{
  "encoder_arch": "mlp_mixer",
  "model": "contrastive image-text model",
  "dataset": "numbers of one to four digits printed on busy colour backdrops",
  "train_examples": 295000,
  "image_size": 32,
  "crop_scale_min": 1,
  "horizontal_flip": false,
  "translate": 0.06,
  "cutout": 0.4,
  "tokenizer": "word",
  "vocab_size": 8192,
  "loss": "softmax",
  "embed_dim": 128,
  "encoder_norm": "rmsnorm",
  "encoder_norm_position": "pre",
  "encoder_activation": "star_relu",
  "encoder_mlp_ratio": 4,
  "encoder_layer_scale_init": 0.1,
  "encoder_parallel_block": false,
  "encoder_inner_norm": false,
  "encoder_patch_size": [4, 4],
  "encoder_conv_stem": false,
  "encoder_layers": 14,
  "encoder_width": 384,
  "text_encoder_causal": true,
  "text_encoder_width": 320,
  "text_encoder_layers": 10,
  "text_encoder_norm": "layernorm",
  "text_encoder_norm_position": "pre",
  "text_encoder_activation": "swiglu",
  "text_encoder_mlp_ratio": 3,
  "text_encoder_head_dim": 64,
  "text_encoder_fused_qkv": true,
  "text_encoder_bias": "qkv",
  "text_encoder_qk_norm": false,
  "text_encoder_parallel_block": false,
  "text_encoder_inner_norm": false,
  "text_encoder_drop_path": 0.05,
  "text_encoder_positions": "rope",
  "init": "torch_default",
  "residual_init": "none",
  "optimizer": "muon",
  "muon_scale": "original",
  "learning_rate": 0.03,
  "momentum": 0.95,
  "nesterov": false,
  "orthogonalizer": "newton_schulz_5",
  "adamw_lr_other_params": 0.0025,
  "max_steps": 8400,
  "batch_size": 128,
  "epochs": 3.6,
  "lr_schedule": "cosine",
  "final_lr_fraction": 0.01,
  "warmup_steps": 420,
  "weight_decay": 0.009,
  "adamw_weight_decay_other_params": 0.01
}
Rows from block 6 of the image encoder, named by matrix and row number. Rows with one number belong to one neuron. Each number is 200 + 20 x the weight over its row's rms, rounded and kept within 0 to 999. All counts start at 0. After the name is the row's rms in percent of the matrix's.
# fc1: MLP up (encoder.blocks.6.mlp.fc1.weight, 1536x384), inputs 0-42
# fc2: MLP down (encoder.blocks.6.mlp.fc2.weight, 384x1536, transposed), outputs 0-42
fc1.1360,007,197,221,172,180,175,219,182,172,169,229,165,182,212,221,175,180,190,179,220,203,192,174,219,180,188,181,229,228,215,216,188,204,191,176,207,177,188,178,173,179,181,233,208
fc2.1360,007,192,207,212,172,211,151,194,205,196,212,197,208,191,218,231,197,234,209,171,170,193,205,193,202,218,196,159,163,191,176,218,224,215,195,191,201,237,220,190,199,218,178,253
fc1.1361,030,238,203,224,187,218,206,208,223,158,212,178,222,188,189,176,171,169,213,175,191,186,229,205,198,236,196,170,191,201,186,230,214,188,189,210,219,238,207,213,214,222,205,163
fc2.1361,027,188,207,202,213,200,205,192,190,259,170,227,189,205,193,211,199,184,186,204,226,210,165,198,210,218,198,189,182,203,224,212,177,204,175,194,170,138,234,217,200,227,228,179
fc1.1362,015,215,180,218,142,226,184,209,182,183,224,212,190,200,180,203,245,179,201,184,224,204,191,157,211,188,226,178,163,210,173,185,194,213,171,201,220,170,218,198,181,189,214,169
fc2.1362,014,188,199,224,224,183,167,198,247,175,200,171,218,209,191,210,218,247,171,181,225,197,207,221,194,194,210,216,208,198,196,225,197,206,183,194,207,217,174,183,194,230,198,192
fc1.1363,024,237,199,196,203,198,198,181,208,195,191,222,220,160,182,190,218,208,175,202,163,202,205,223,207,194,222,166,223,206,162,200,226,255,211,204,193,195,185,227,195,187,264,221
fc2.1363,022,163,196,209,204,224,234,206,217,165,201,208,189,218,190,162,167,203,197,186,194,204,186,209,204,193,195,197,192,185,222,184,148,178,173,212,207,196,218,170,216,227,216,233
fc1.1364,012,181,202,192,210,188,226,212,205,181,211,201,208,198,189,248,208,209,217,209,181,205,204,192,211,203,201,213,232,176,224,198,190,183,205,221,223,208,200,147,218,219,207,213
fc2.1364,013,205,190,246,201,215,158,174,223,191,204,197,184,232,199,195,210,253,177,184,180,180,188,230,198,209,166,168,227,207,196,184,217,240,187,168,186,208,234,218,206,174,224,190
fc1.1365,010,189,211,193,197,183,198,178,166,185,210,180,206,199,224,216,228,221,208,226,200,182,204,196,174,196,193,203,207,180,168,165,196,172,210,189,189,192,157,185,171,183,189,181
fc2.1365,010,185,202,192,231,230,214,199,223,192,205,246,204,231,187,193,195,225,197,209,180,211,189,200,213,202,183,202,171,244,220,226,232,189,199,181,221,214,224,183,222,172,193,214
fc1.1366,173,207,197,188,208,219,205,231,225,193,188,210,204,161,246,208,209,182,198,212,191,194,205,214,209,224,221,215,198,191,206,234,204,214,156,199,149,204,181,203,196,193,162,175
fc2.1366,173,199,208,214,222,197,221,193,201,203,189,177,181,225,217,166,240,248,181,212,186,198,189,204,186,200,231,175,231,214,246,179,180,177,221,209,206,188,177,210,198,191,240,212
fc1.1367,015,216,213,211,214,199,204,224,217,187,203,218,213,238,167,185,209,177,194,204,220,216,207,220,172,220,224,196,154,147,193,199,179,173,150,200,188,197,206,188,166,189,204,174
fc2.1367,013,171,192,181,149,210,168,171,165,200,238,180,234,201,196,183,171,198,194,226,195,203,190,206,196,218,184,173,208,207,222,195,230,220,202,193,178,224,177,209,196,205,211,247
fc1.1368,058,163,203,224,209,173,218,181,216,207,171,213,180,195,179,194,192,174,195,215,188,169,175,218,205,208,187,207,196,191,190,205,154,183,198,194,190,180,164,222,211,204,208,207
fc2.1368,054,222,198,174,197,183,172,251,188,241,179,192,235,189,200,199,180,211,189,178,219,203,163,194,178,203,186,238,221,199,204,213,222,203,213,193,184,158,244,190,216,188,182,196
fc1.1369,008,212,216,228,212,184,206,177,209,209,178,194,203,182,209,153,178,183,175,179,207,197,198,157,152,200,200,199,220,202,195,188,218,205,221,195,213,196,196,223,220,167,224,209
fc2.1369,008,189,221,171,210,231,197,186,229,185,209,188,170,210,212,191,230,198,210,186,190,204,221,180,216,222,159,209,203,215,200,212,186,196,195,174,198,216,177,168,202,211,215,184
fc1.1370,017,174,210,199,222,200,227,196,212,237,183,218,163,198,219,214,210,199,210,197,210,180,175,206,169,178,253,208,180,153,209,189,200,176,187,176,209,186,224,222,223,202,187,192
fc2.1370,016,190,181,213,172,198,180,134,212,180,178,184,201,194,190,194,193,154,186,223,189,181,245,186,207,195,209,210,175,231,181,179,194,201,207,210,205,202,154,177,195,162,212,189
fc1.1371,016,223,197,175,180,201,199,178,198,189,225,204,201,217,214,182,182,225,212,189,184,207,229,250,218,227,159,190,201,193,216,178,209,178,222,205,179,217,180,200,203,213,220,176
fc2.1371,014,213,201,208,211,186,209,181,199,215,218,180,193,198,228,215,218,182,211,174,219,194,204,172,191,189,201,188,231,218,227,197,172,184,189,183,239,165,207,156,219,177,173,194
fc1.1372,206,195,180,196,161,174,179,202,217,180,226,187,197,198,233,191,234,194,207,179,228,213,184,227,228,208,185,212,200,254,197,201,223,202,219,184,213,211,148,226,179,185,214,228
fc2.1372,216,231,217,206,190,190,215,207,197,228,197,225,204,209,224,195,188,137,186,207,197,216,210,185,203,242,191,230,199,202,158,161,222,223,205,198,194,209,217,212,196,221,201,213
fc1.1373,158,236,171,216,201,200,159,205,209,195,209,196,213,198,206,237,203,151,179,208,199,205,213,200,165,188,196,201,233,194,185,227,168,181,190,179,205,220,200,210,169,191,177,203
fc2.1373,129,187,209,223,193,190,228,189,208,202,186,221,208,200,212,219,218,209,202,210,200,225,188,188,188,197,192,218,230,226,227,150,180,209,185,210,226,206,185,169,183,193,187,212
fc1.1374,212,205,200,171,224,192,196,208,182,156,198,198,212,207,194,195,190,223,209,185,203,198,174,220,216,206,250,156,214,205,199,207,177,216,180,196,195,214,187,203,199,202,194,229
fc2.1374,226,234,220,194,195,200,195,180,206,172,228,200,176,197,179,205,197,213,206,193,202,195,213,234,221,162,202,177,210,183,230,230,154,230,238,205,211,179,206,191,183,176,210,199
fc1.1375,104,176,188,175,198,228,181,202,189,193,154,200,189,200,214,169,192,211,174,238,196,181,208,202,187,203,204,196,201,202,201,234,226,210,223,197,205,182,212,226,247,178,235,234
fc2.1375,096,202,163,227,203,202,222,228,218,228,195,193,175,234,187,185,218,214,223,212,204,206,191,214,205,213,219,221,164,213,178,198,209,184,200,214,175,203,190,179,209,226,198,199
fc1.1376,012,220,198,185,159,214,173,203,205,212,207,205,213,184,224,204,215,215,207,195,227,195,197,160,176,206,220,180,218,207,230,170,192,219,217,200,197,215,217,178,173,207,183,188
fc2.1376,010,184,201,223,217,188,186,189,219,211,205,183,218,199,210,184,199,206,190,223,199,213,208,227,180,201,197,199,190,195,194,234,194,170,192,171,219,207,189,206,219,163,222,209
fc1.1377,006,209,189,223,227,202,202,176,200,175,215,178,185,190,219,188,221,187,208,194,193,197,216,215,207,217,207,177,218,204,222,193,205,179,199,209,185,172,166,197,179,230,193,243
fc2.1377,007,176,221,211,158,187,201,187,203,203,196,223,241,177,171,188,183,194,188,201,206,208,209,210,227,203,234,219,211,172,201,203,183,213,220,210,218,209,233,176,177,176,187,205
fc1.1378,017,212,193,217,205,213,182,231,205,201,215,191,178,182,215,193,184,203,164,184,174,235,204,167,167,178,208,169,198,189,215,190,183,197,195,202,200,237,191,202,181,189,174,206
fc2.1378,016,189,232,188,182,189,226,211,202,180,209,241,192,181,212,200,174,217,202,189,194,186,207,177,250,191,193,235,186,193,222,190,241,172,196,210,211,223,204,194,195,203,191,195
fc1.1379,020,245,204,194,201,195,187,186,238,193,193,183,190,226,195,182,214,193,180,196,196,201,209,204,233,170,224,202,140,197,230,182,250,217,193,237,194,235,182,198,197,192,217,215
fc2.1379,018,200,237,189,184,183,206,184,175,207,214,191,214,212,203,181,194,218,202,191,177,207,183,181,180,219,183,201,236,203,198,238,192,223,180,210,191,198,190,213,216,165,197,178
fc1.1380,010,201,193,206,204,193,182,200,183,225,185,200,206,196,202,215,179,207,184,204,216,213,188,198,233,195,174,232,176,183,216,206,187,192,181,214,198,202,231,182,217,199,177,238
fc2.1380,009,178,206,185,161,195,213,191,235,175,242,215,215,209,196,196,234,199,207,242,218,207,218,201,235,180,226,191,185,216,200,178,191,212,216,172,192,217,199,220,178,229,216,231
fc1.1381,014,224,181,190,240,189,213,201,212,204,201,175,192,198,179,195,215,196,218,200,220,203,235,178,198,201,189,212,177,204,219,204,201,187,207,205,190,235,194,197,200,216,197,163
fc2.1381,013,208,223,207,150,212,194,199,195,159,170,180,203,201,210,199,162,205,164,222,206,181,168,186,156,225,212,183,195,185,207,195,195,196,195,187,191,206,224,207,203,208,217,216
fc1.1382,030,193,220,231,201,199,195,197,176,163,193,194,203,229,225,208,187,207,231,185,198,210,208,214,188,239,216,177,214,188,206,166,149,220,192,187,187,188,233,223,259,208,207,205
fc2.1382,029,196,201,220,201,230,189,216,181,212,202,215,217,176,212,198,196,200,184,197,194,194,178,204,234,186,237,221,186,247,235,221,186,180,191,200,190,186,161,165,201,160,198,155
fc1.1383,006,187,213,160,232,214,215,197,207,213,192,211,223,176,195,211,183,192,213,231,230,164,204,215,204,210,213,187,242,210,180,204,213,200,206,208,201,199,190,172,204,196,210,201
fc2.1383,006,192,195,235,165,220,203,194,201,181,196,212,193,217,198,207,185,225,201,181,197,213,200,238,216,184,171,244,198,186,202,173,188,223,168,175,190,211,169,223,227,192,220,209
fc1.1384,014,231,198,185,188,226,201,181,215,203,216,171,204,166,221,216,217,180,234,158,213,218,205,204,210,223,165,202,202,193,217,213,213,181,196,186,168,243,186,217,210,243,204,196
fc2.1384,014,208,186,220,237,191,193,211,233,206,214,203,198,218,211,182,201,238,189,206,209,208,188,187,200,237,177,201,206,210,172,161,198,175,219,195,196,208,207,218,173,175,196,219
fc1.1385,007,229,172,160,167,193,194,188,215,198,194,194,166,202,219,226,221,217,221,206,203,185,197,215,186,159,180,238,169,188,220,192,224,227,152,190,206,156,239,190,221,179,198,212
fc2.1385,007,202,166,199,223,212,193,189,185,229,188,196,183,201,170,170,200,213,178,232,212,177,240,229,222,211,190,187,185,185,175,205,190,189,188,190,216,214,192,208,210,177,200,225
fc1.1386,006,199,190,204,187,218,176,216,211,199,178,192,203,193,194,221,231,218,176,160,191,198,236,171,219,207,184,205,181,208,209,237,239,205,179,201,205,197,172,206,175,169,157,195
fc2.1386,007,159,217,210,163,186,169,183,224,196,228,214,206,228,228,200,215,232,220,223,191,198,190,181,204,203,172,179,164,180,212,207,213,219,192,206,175,203,221,172,187,202,200,186
fc1.1387,016,230,178,180,178,174,213,178,199,205,214,178,228,216,230,192,225,199,168,178,170,167,206,213,204,229,230,196,194,220,205,193,217,226,195,184,193,214,221,203,222,149,174,188
fc2.1387,014,183,205,178,167,234,188,180,197,191,188,205,215,180,178,184,201,212,232,223,211,185,196,192,183,168,173,201,201,219,194,192,203,215,209,194,217,182,202,192,180,263,177,232
fc1.1388,017,225,216,215,227,189,211,171,185,206,214,199,209,181,204,213,219,185,232,205,203,198,177,185,205,218,186,222,196,198,206,243,188,196,173,166,189,196,201,187,196,229,218,204
fc2.1388,016,162,161,180,177,190,208,228,169,169,179,193,224,197,172,202,208,222,178,206,198,226,181,215,181,164,204,209,166,214,169,170,195,202,182,210,205,195,178,179,198,192,215,229
fc1.1389,023,197,190,221,209,187,203,183,195,142,186,191,185,180,192,179,182,199,205,195,193,189,242,183,197,202,198,167,202,196,187,202,203,174,197,156,221,206,198,150,248,239,175,198
fc2.1389,019,186,185,194,197,208,188,209,208,226,215,259,231,242,200,190,183,202,219,190,195,180,148,184,222,182,194,204,173,236,202,192,198,216,213,209,213,190,190,206,175,154,201,172
fc1.1390,025,239,225,178,189,161,182,176,237,194,198,208,190,191,213,218,237,215,176,203,234,200,167,236,213,204,178,186,195,215,169,230,129,190,219,209,193,173,201,189,202,227,208,203
fc2.1390,024,156,180,180,161,198,185,228,197,237,213,162,211,190,178,206,160,174,214,186,193,196,204,169,172,208,206,212,194,215,207,205,222,199,204,197,188,212,196,222,228,188,187,191
fc1.1391,014,166,218,168,150,226,187,181,167,203,226,229,209,184,219,200,219,172,226,182,202,186,199,199,186,240,201,182,193,193,188,259,199,216,222,208,209,199,204,219,189,185,178,211
fc2.1391,013,164,181,202,244,209,215,211,223,196,178,182,178,210,188,183,206,230,180,207,225,208,204,199,207,161,189,212,175,213,218,202,211,214,190,181,196,170,218,219,211,232,187,210
fc1.1392,016,208,210,214,181,188,218,238,192,185,174,165,189,229,203,188,174,179,163,180,214,211,199,208,215,188,201,219,186,178,194,191,198,200,210,212,208,193,175,198,198,211,215,192
fc2.1392,016,224,196,203,224,224,216,214,191,185,177,171,212,182,211,238,234,212,196,216,212,216,222,200,169,219,188,174,207,229,224,187,164,174,189,189,202,224,173,234,226,168,191,191
fc1.1393,010,222,231,202,221,212,238,172,229,212,156,190,243,183,164,199,217,184,183,186,201,199,239,183,200,173,170,243,205,193,214,225,200,209,226,155,230,204,202,212,205,204,198,186
fc2.1393,008,197,202,149,186,210,175,183,221,210,210,210,236,232,228,189,199,243,211,207,205,197,202,197,209,197,184,170,191,193,203,175,185,189,212,159,247,205,204,211,197,177,176,237
fc1.1394,009,197,215,205,177,202,223,214,202,215,198,214,182,200,232,183,203,215,203,204,223,211,214,212,167,164,241,202,205,236,176,165,222,200,197,157,219,219,252,191,239,173,195,178
fc2.1394,008,194,207,169,206,207,220,210,173,207,174,177,182,181,191,224,198,229,211,211,173,196,212,188,222,237,194,177,212,172,174,208,203,216,197,239,187,155,192,198,230,237,232,205
fc1.1395,008,170,221,192,203,210,193,225,211,185,204,217,186,167,214,215,198,212,166,196,248,206,200,206,204,213,193,216,217,217,203,179,188,211,202,192,232,196,212,234,195,238,216,197
fc2.1395,008,222,190,177,217,197,166,170,213,188,202,187,194,207,208,207,188,217,191,204,187,225,179,203,202,204,218,186,173,178,161,201,183,228,212,186,203,225,183,215,190,193,205,210
fc1.1396,176,186,190,183,217,231,225,166,182,193,206,204,223,176,217,182,221,188,179,173,186,208,259,219,185,177,251,194,207,176,212,212,182,182,219,202,190,201,215,203,191,205,202,209
fc2.1396,172,188,233,210,163,201,186,170,216,185,184,194,230,208,202,189,173,210,201,197,191,199,160,200,220,195,212,183,242,161,187,215,189,229,220,196,186,202,161,201,200,207,226,186
fc1.1397,028,245,256,218,231,206,186,180,195,223,244,209,212,181,205,205,150,192,209,195,208,195,208,185,240,196,202,197,205,186,226,193,147,176,227,208,186,215,205,221,188,195,210,220
fc2.1397,026,209,226,186,202,190,210,154,182,184,181,208,151,178,200,202,216,202,228,182,202,201,209,205,190,207,198,240,222,218,193,200,208,178,185,221,215,188,187,195,201,223,221,241
fc1.1398,011,254,215,176,229,204,193,208,218,177,205,231,222,170,184,204,195,193,180,216,172,226,183,181,173,209,173,168,209,196,181,229,253,195,207,191,187,196,197,216,176,221,194,234
fc2.1398,010,200,181,239,172,187,207,230,231,214,194,163,202,179,211,196,221,198,192,196,198,205,234,217,185,208,221,210,220,205,218,200,157,182,231,190,230,232,212,207,195,160,177,185
fc1.1399,008,222,180,206,219,212,147,197,216,186,193,207,188,183,206,212,197,213,185,190,190,192,200,180,207,175,216,196,184,159,211,184,174,174,202,192,233,205,216,192,180,192,186,204
fc2.1399,008,212,183,186,196,206,208,192,191,183,229,208,230,204,180,196,214,233,182,191,204,191,218,220,213,206,195,221,217,210,193,206,239,223,175,213,192,227,170,189,202,212,180,220
fc1.1400,215,225,210,200,205,204,144,209,204,209,227,210,197,194,212,181,217,187,202,227,211,216,197,188,206,149,223,242,181,203,173,190,169,198,179,212,209,211,239,221,187,195,182,208
fc2.1400,222,160,208,223,226,198,176,154,209,208,224,182,232,203,203,193,207,234,185,205,202,207,192,227,221,219,190,184,176,167,229,223,196,189,198,196,208,210,190,193,222,215,199,190
fc1.1401,009,207,232,197,191,186,198,220,216,192,207,197,178,203,204,161,202,207,220,219,236,192,156,180,202,215,204,221,159,203,154,220,201,206,197,177,169,183,255,205,191,206,202,188
fc2.1401,009,187,175,168,213,189,205,194,192,217,257,213,197,258,180,188,202,171,209,183,225,199,191,194,224,219,180,170,195,189,197,201,202,183,203,215,180,220,221,192,177,171,229,243
fc1.1402,016,163,218,202,202,204,216,189,200,212,232,182,233,176,244,207,187,173,207,201,188,216,210,174,187,211,200,209,213,175,188,199,217,195,220,169,180,186,213,236,149,196,205,170
fc2.1402,013,191,215,224,177,182,190,191,181,151,211,211,173,196,186,206,219,216,210,187,188,186,229,196,166,199,182,181,201,221,213,222,180,225,198,197,213,174,159,174,201,178,232,175
fc1.1403,017,203,197,172,184,189,193,185,191,178,197,199,175,203,177,210,206,215,199,182,208,215,162,211,202,188,158,215,205,217,230,180,171,193,184,165,209,208,233,180,215,208,190,199
fc2.1403,016,219,209,202,222,184,219,209,222,229,207,179,232,220,198,180,224,188,173,206,219,191,186,178,159,224,177,200,176,217,205,235,207,183,207,212,211,208,181,199,186,195,206,217
fc1.1404,008,201,200,177,192,203,205,157,182,226,203,207,202,198,213,220,167,201,179,205,175,192,214,201,206,203,224,173,208,191,201,208,214,197,202,192,215,197,196,201,187,203,197,204
fc2.1404,008,165,227,194,209,185,216,183,192,204,222,171,202,201,170,149,191,235,221,183,183,186,216,175,178,252,174,208,210,183,210,189,183,169,199,199,190,214,196,163,187,197,206,210
fc1.1405,015,241,234,218,224,174,180,189,163,211,194,245,166,202,168,180,210,168,163,187,190,189,209,218,186,218,217,166,212,233,211,225,187,216,210,216,196,170,208,180,240,194,239,204
fc2.1405,013,159,201,166,191,186,205,201,173,227,196,179,201,195,202,216,181,216,220,216,210,177,197,187,193,164,161,199,184,160,209,194,200,195,219,184,199,240,197,255,194,181,201,247
fc1.1406,011,232,197,216,185,241,208,185,186,198,230,200,205,207,188,221,236,210,171,198,204,195,204,173,185,221,195,201,178,152,197,188,185,163,210,155,211,221,193,199,191,175,183,179
fc2.1406,008,189,190,192,191,211,185,185,226,226,186,185,201,188,225,229,195,226,226,204,179,228,207,221,213,166,200,215,210,250,207,189,195,199,180,230,203,175,233,193,169,223,203,193
fc1.1407,193,214,198,211,190,200,227,182,172,194,201,206,192,222,201,184,180,203,193,217,229,199,251,182,219,160,199,172,207,183,213,198,234,140,212,176,161,178,219,196,203,171,174,201
fc2.1407,188,153,223,179,232,198,209,207,199,169,196,151,165,186,204,219,215,193,201,207,219,200,202,210,205,197,222,265,184,213,187,214,186,181,236,186,230,204,149,175,196,172,197,218
fc1.1408,011,194,168,185,135,224,204,212,249,207,201,210,231,188,221,221,182,178,197,184,206,192,210,215,213,211,218,212,189,162,195,209,224,204,187,210,198,154,198,228,174,207,234,206
fc2.1408,010,193,215,215,193,192,209,201,220,210,245,193,175,217,216,218,198,195,200,233,202,208,176,189,196,175,182,184,200,222,231,194,175,235,213,182,205,184,210,184,186,223,218,197
fc1.1409,014,254,235,162,187,169,237,160,185,205,178,230,198,235,215,196,223,193,134,182,196,184,209,230,199,233,177,178,206,220,208,154,208,219,183,191,174,211,177,204,196,165,202,212
fc2.1409,013,164,199,173,171,229,242,186,194,202,217,197,196,181,204,194,175,227,224,207,167,192,218,187,189,177,204,189,237,166,190,207,209,199,220,209,210,231,188,199,220,235,208,231
fc1.1410,009,174,214,182,178,187,232,171,172,209,207,198,191,210,199,193,184,197,238,215,210,223,211,219,222,188,214,201,210,191,193,210,199,192,220,214,216,200,233,176,205,205,232,228
fc2.1410,009,236,165,212,205,202,179,219,189,207,213,199,191,234,198,200,244,211,225,163,193,194,191,198,220,212,196,194,171,246,218,178,245,162,207,188,222,165,179,190,218,178,223,224
fc1.1411,006,185,189,197,194,206,197,216,228,160,186,215,213,174,198,190,176,226,224,208,208,217,209,189,207,150,235,228,189,191,208,182,181,160,207,198,200,195,208,170,192,230,186,209
fc2.1411,007,217,180,169,169,177,223,182,220,180,236,167,174,218,188,201,211,189,202,209,201,209,218,217,218,249,198,182,220,213,181,190,219,205,184,164,192,192,224,227,187,165,166,209
fc1.1412,006,207,216,177,226,199,199,224,177,193,197,181,184,192,186,207,188,192,203,194,205,235,178,205,202,191,201,198,213,197,215,171,182,173,219,202,242,204,207,215,184,219,196,195
fc2.1412,007,200,229,190,144,179,192,156,216,214,189,200,201,212,178,195,225,220,201,225,213,225,211,198,224,225,227,206,194,171,176,222,189,224,207,206,209,194,189,200,210,160,176,236
fc1.1413,074,192,204,201,165,182,202,178,225,206,197,210,197,200,213,175,205,201,199,198,212,210,233,207,197,186,209,202,226,217,180,217,203,207,178,199,149,178,207,225,167,157,223,185
fc2.1413,068,194,226,235,256,218,215,194,181,217,198,167,183,184,221,208,200,162,182,196,208,202,183,194,201,198,166,211,215,177,221,203,210,159,195,194,198,200,207,197,181,235,164,182
fc1.1414,014,198,226,155,170,202,207,225,225,159,186,159,203,197,192,195,195,202,161,177,208,163,219,176,204,227,199,183,215,205,183,183,204,182,194,179,206,211,181,172,192,245,212,206
fc2.1414,013,200,207,200,221,203,184,196,209,219,191,260,208,199,214,199,184,185,216,195,205,203,249,182,232,178,211,215,216,176,188,201,203,214,212,200,195,183,193,176,198,164,214,204
fc1.1415,219,194,217,228,191,177,180,192,211,191,211,203,208,186,181,205,209,202,199,196,215,210,215,190,222,197,201,182,211,159,179,183,218,174,207,209,179,181,125,192,265,206,171,213
fc2.1415,217,220,201,207,204,208,216,192,188,181,192,182,205,176,201,195,189,186,170,188,216,195,191,208,187,179,208,229,207,197,198,192,237,204,164,197,224,188,196,222,226,198,187,183
fc1.1416,215,171,202,185,243,203,242,219,182,203,221,231,168,229,210,179,216,220,204,191,190,195,223,230,174,243,144,183,211,217,212,198,208,222,206,213,203,197,225,217,202,173,167,212
fc2.1416,223,130,172,182,194,211,182,175,232,185,226,203,225,147,201,201,191,187,222,196,191,201,214,215,207,183,224,217,187,168,184,217,212,211,208,206,202,241,185,216,214,188,200,215
fc1.1417,013,188,213,192,208,225,208,183,220,205,207,247,208,188,197,207,225,202,199,195,202,186,208,223,186,255,182,161,200,177,172,205,255,202,207,215,205,236,189,173,162,238,203,171
fc2.1417,012,189,195,179,144,193,191,191,191,207,210,182,181,188,227,188,180,179,187,193,193,207,167,207,211,186,217,231,195,184,231,232,184,185,200,179,209,171,223,190,215,207,243,186
fc1.1418,206,191,198,204,208,196,216,189,210,187,202,226,208,170,184,180,190,223,223,189,205,191,199,214,195,159,199,232,256,176,193,207,229,199,205,219,197,207,228,176,214,184,225,202
fc2.1418,202,176,183,178,185,197,188,224,177,218,175,259,188,200,186,219,216,170,212,186,185,185,198,186,219,236,198,202,203,188,177,172,223,217,200,195,166,184,213,170,189,195,253,217
fc1.1419,044,183,215,211,193,224,211,174,223,199,185,184,198,181,223,205,178,197,214,209,202,224,200,184,211,193,213,207,199,202,213,231,238,186,181,216,194,211,208,208,220,178,183,185
fc2.1419,037,197,193,231,185,199,193,231,166,210,193,232,196,211,215,235,169,178,172,224,188,220,201,191,204,179,168,178,216,222,234,190,223,213,165,197,195,171,181,212,216,193,198,195
fc1.1420,007,226,215,182,209,197,215,208,182,175,219,188,207,191,216,194,185,222,228,211,240,219,202,197,197,230,202,218,204,220,193,191,208,214,166,209,188,203,192,214,200,195,205,221
fc2.1420,007,191,198,220,160,197,190,214,188,223,216,174,189,217,224,213,213,192,199,222,182,206,219,232,231,207,176,220,155,171,196,226,217,216,198,179,226,213,179,186,223,182,197,239
fc1.1421,191,181,218,175,195,194,192,195,208,234,190,206,210,191,222,187,203,187,171,219,170,194,206,189,194,185,208,225,211,166,196,179,190,191,195,203,176,216,170,204,241,216,193,201
fc2.1421,188,189,211,209,232,239,196,204,220,223,189,165,207,226,235,200,181,216,201,206,198,194,192,162,161,220,231,193,170,205,190,210,204,203,176,197,228,181,197,217,160,219,216,207
fc1.1422,009,220,190,176,182,216,162,171,136,186,189,199,219,216,208,197,184,193,194,220,209,176,194,189,169,168,192,194,234,186,192,194,200,179,175,216,197,227,173,164,201,193,220,180
fc2.1422,009,180,175,218,186,197,198,178,210,229,209,184,216,210,220,184,223,201,181,171,225,206,220,175,225,218,176,223,187,190,208,203,221,230,190,192,236,197,176,162,223,185,206,233
fc1.1423,012,206,191,165,189,184,195,201,205,217,224,196,205,153,200,200,236,207,158,193,200,222,192,186,185,169,202,193,205,148,220,199,191,188,198,186,236,192,211,215,193,194,214,204
fc2.1423,010,189,193,220,232,248,223,170,191,190,190,207,227,197,179,216,182,170,219,203,218,181,187,196,193,212,209,235,191,255,199,172,183,208,168,215,217,179,188,187,219,209,162,213
fc1.1424,201,201,198,191,232,241,182,221,192,185,202,200,174,187,225,195,212,204,235,224,178,201,192,213,214,190,201,223,215,214,169,233,180,213,196,241,228,211,211,182,188,203,172,242
fc2.1424,223,226,179,224,219,204,222,207,192,172,209,205,133,205,193,195,207,233,132,208,217,192,208,209,200,207,209,174,228,160,195,191,227,181,196,211,179,189,192,218,217,239,212,195
fc1.1425,009,189,172,195,211,189,250,216,187,202,184,174,148,174,214,210,214,192,245,213,166,182,238,198,172,241,195,209,225,213,189,194,176,212,189,216,176,205,224,211,191,187,195,167
fc2.1425,009,191,181,213,203,230,202,177,205,184,198,190,206,213,189,193,181,187,200,200,194,187,200,222,250,164,176,234,195,198,205,170,212,184,206,164,249,178,173,191,204,180,201,212
fc1.1426,158,203,151,158,212,210,217,189,242,186,190,198,201,212,211,184,225,201,210,212,167,175,189,206,215,260,221,203,183,209,215,190,189,220,223,192,221,198,163,203,174,169,179,154
fc2.1426,146,201,228,223,190,198,185,189,207,228,197,213,189,221,179,223,191,213,231,189,222,219,227,194,183,142,212,205,211,210,188,194,165,202,190,205,220,202,197,208,179,265,201,196
fc1.1427,033,186,244,163,173,225,226,226,203,206,199,215,190,203,212,180,178,234,184,195,198,176,155,203,177,203,202,203,168,200,165,173,225,197,217,213,182,233,214,188,156,229,188,244
fc2.1427,033,201,201,232,208,148,186,212,206,209,199,185,195,197,213,168,213,180,210,221,215,202,238,208,235,198,214,200,200,204,207,204,191,221,173,208,175,200,193,199,210,215,197,178
fc1.1428,006,185,169,171,197,206,210,215,185,210,219,215,183,199,161,194,182,210,217,206,198,247,186,225,165,175,164,228,182,181,195,196,200,218,209,199,203,212,224,227,203,235,224,200
fc2.1428,007,206,181,207,201,190,226,199,185,237,192,181,186,200,212,191,180,216,193,179,242,178,214,236,195,232,236,179,191,208,186,203,204,184,216,193,202,206,184,198,195,154,215,182
fc1.1429,007,198,227,178,175,206,209,202,227,201,181,184,190,175,218,190,210,175,215,208,181,214,217,195,188,187,202,197,220,179,228,196,163,210,213,210,185,182,171,182,186,193,183,186
fc2.1429,007,184,202,203,219,177,223,227,171,193,226,227,239,176,221,204,212,206,223,189,203,206,195,223,175,196,184,195,180,178,203,195,227,183,192,215,223,206,181,170,205,171,206,247
fc1.1430,041,169,185,172,223,182,204,194,211,252,187,207,185,189,201,222,203,182,193,259,193,190,181,238,183,193,184,212,184,196,187,191,192,213,227,229,215,181,209,240,192,173,225,226
fc2.1430,034,165,194,201,183,186,192,204,208,254,217,170,216,201,198,202,183,208,225,213,181,218,203,236,200,169,206,209,188,189,214,191,207,192,192,198,187,177,218,213,193,225,184,221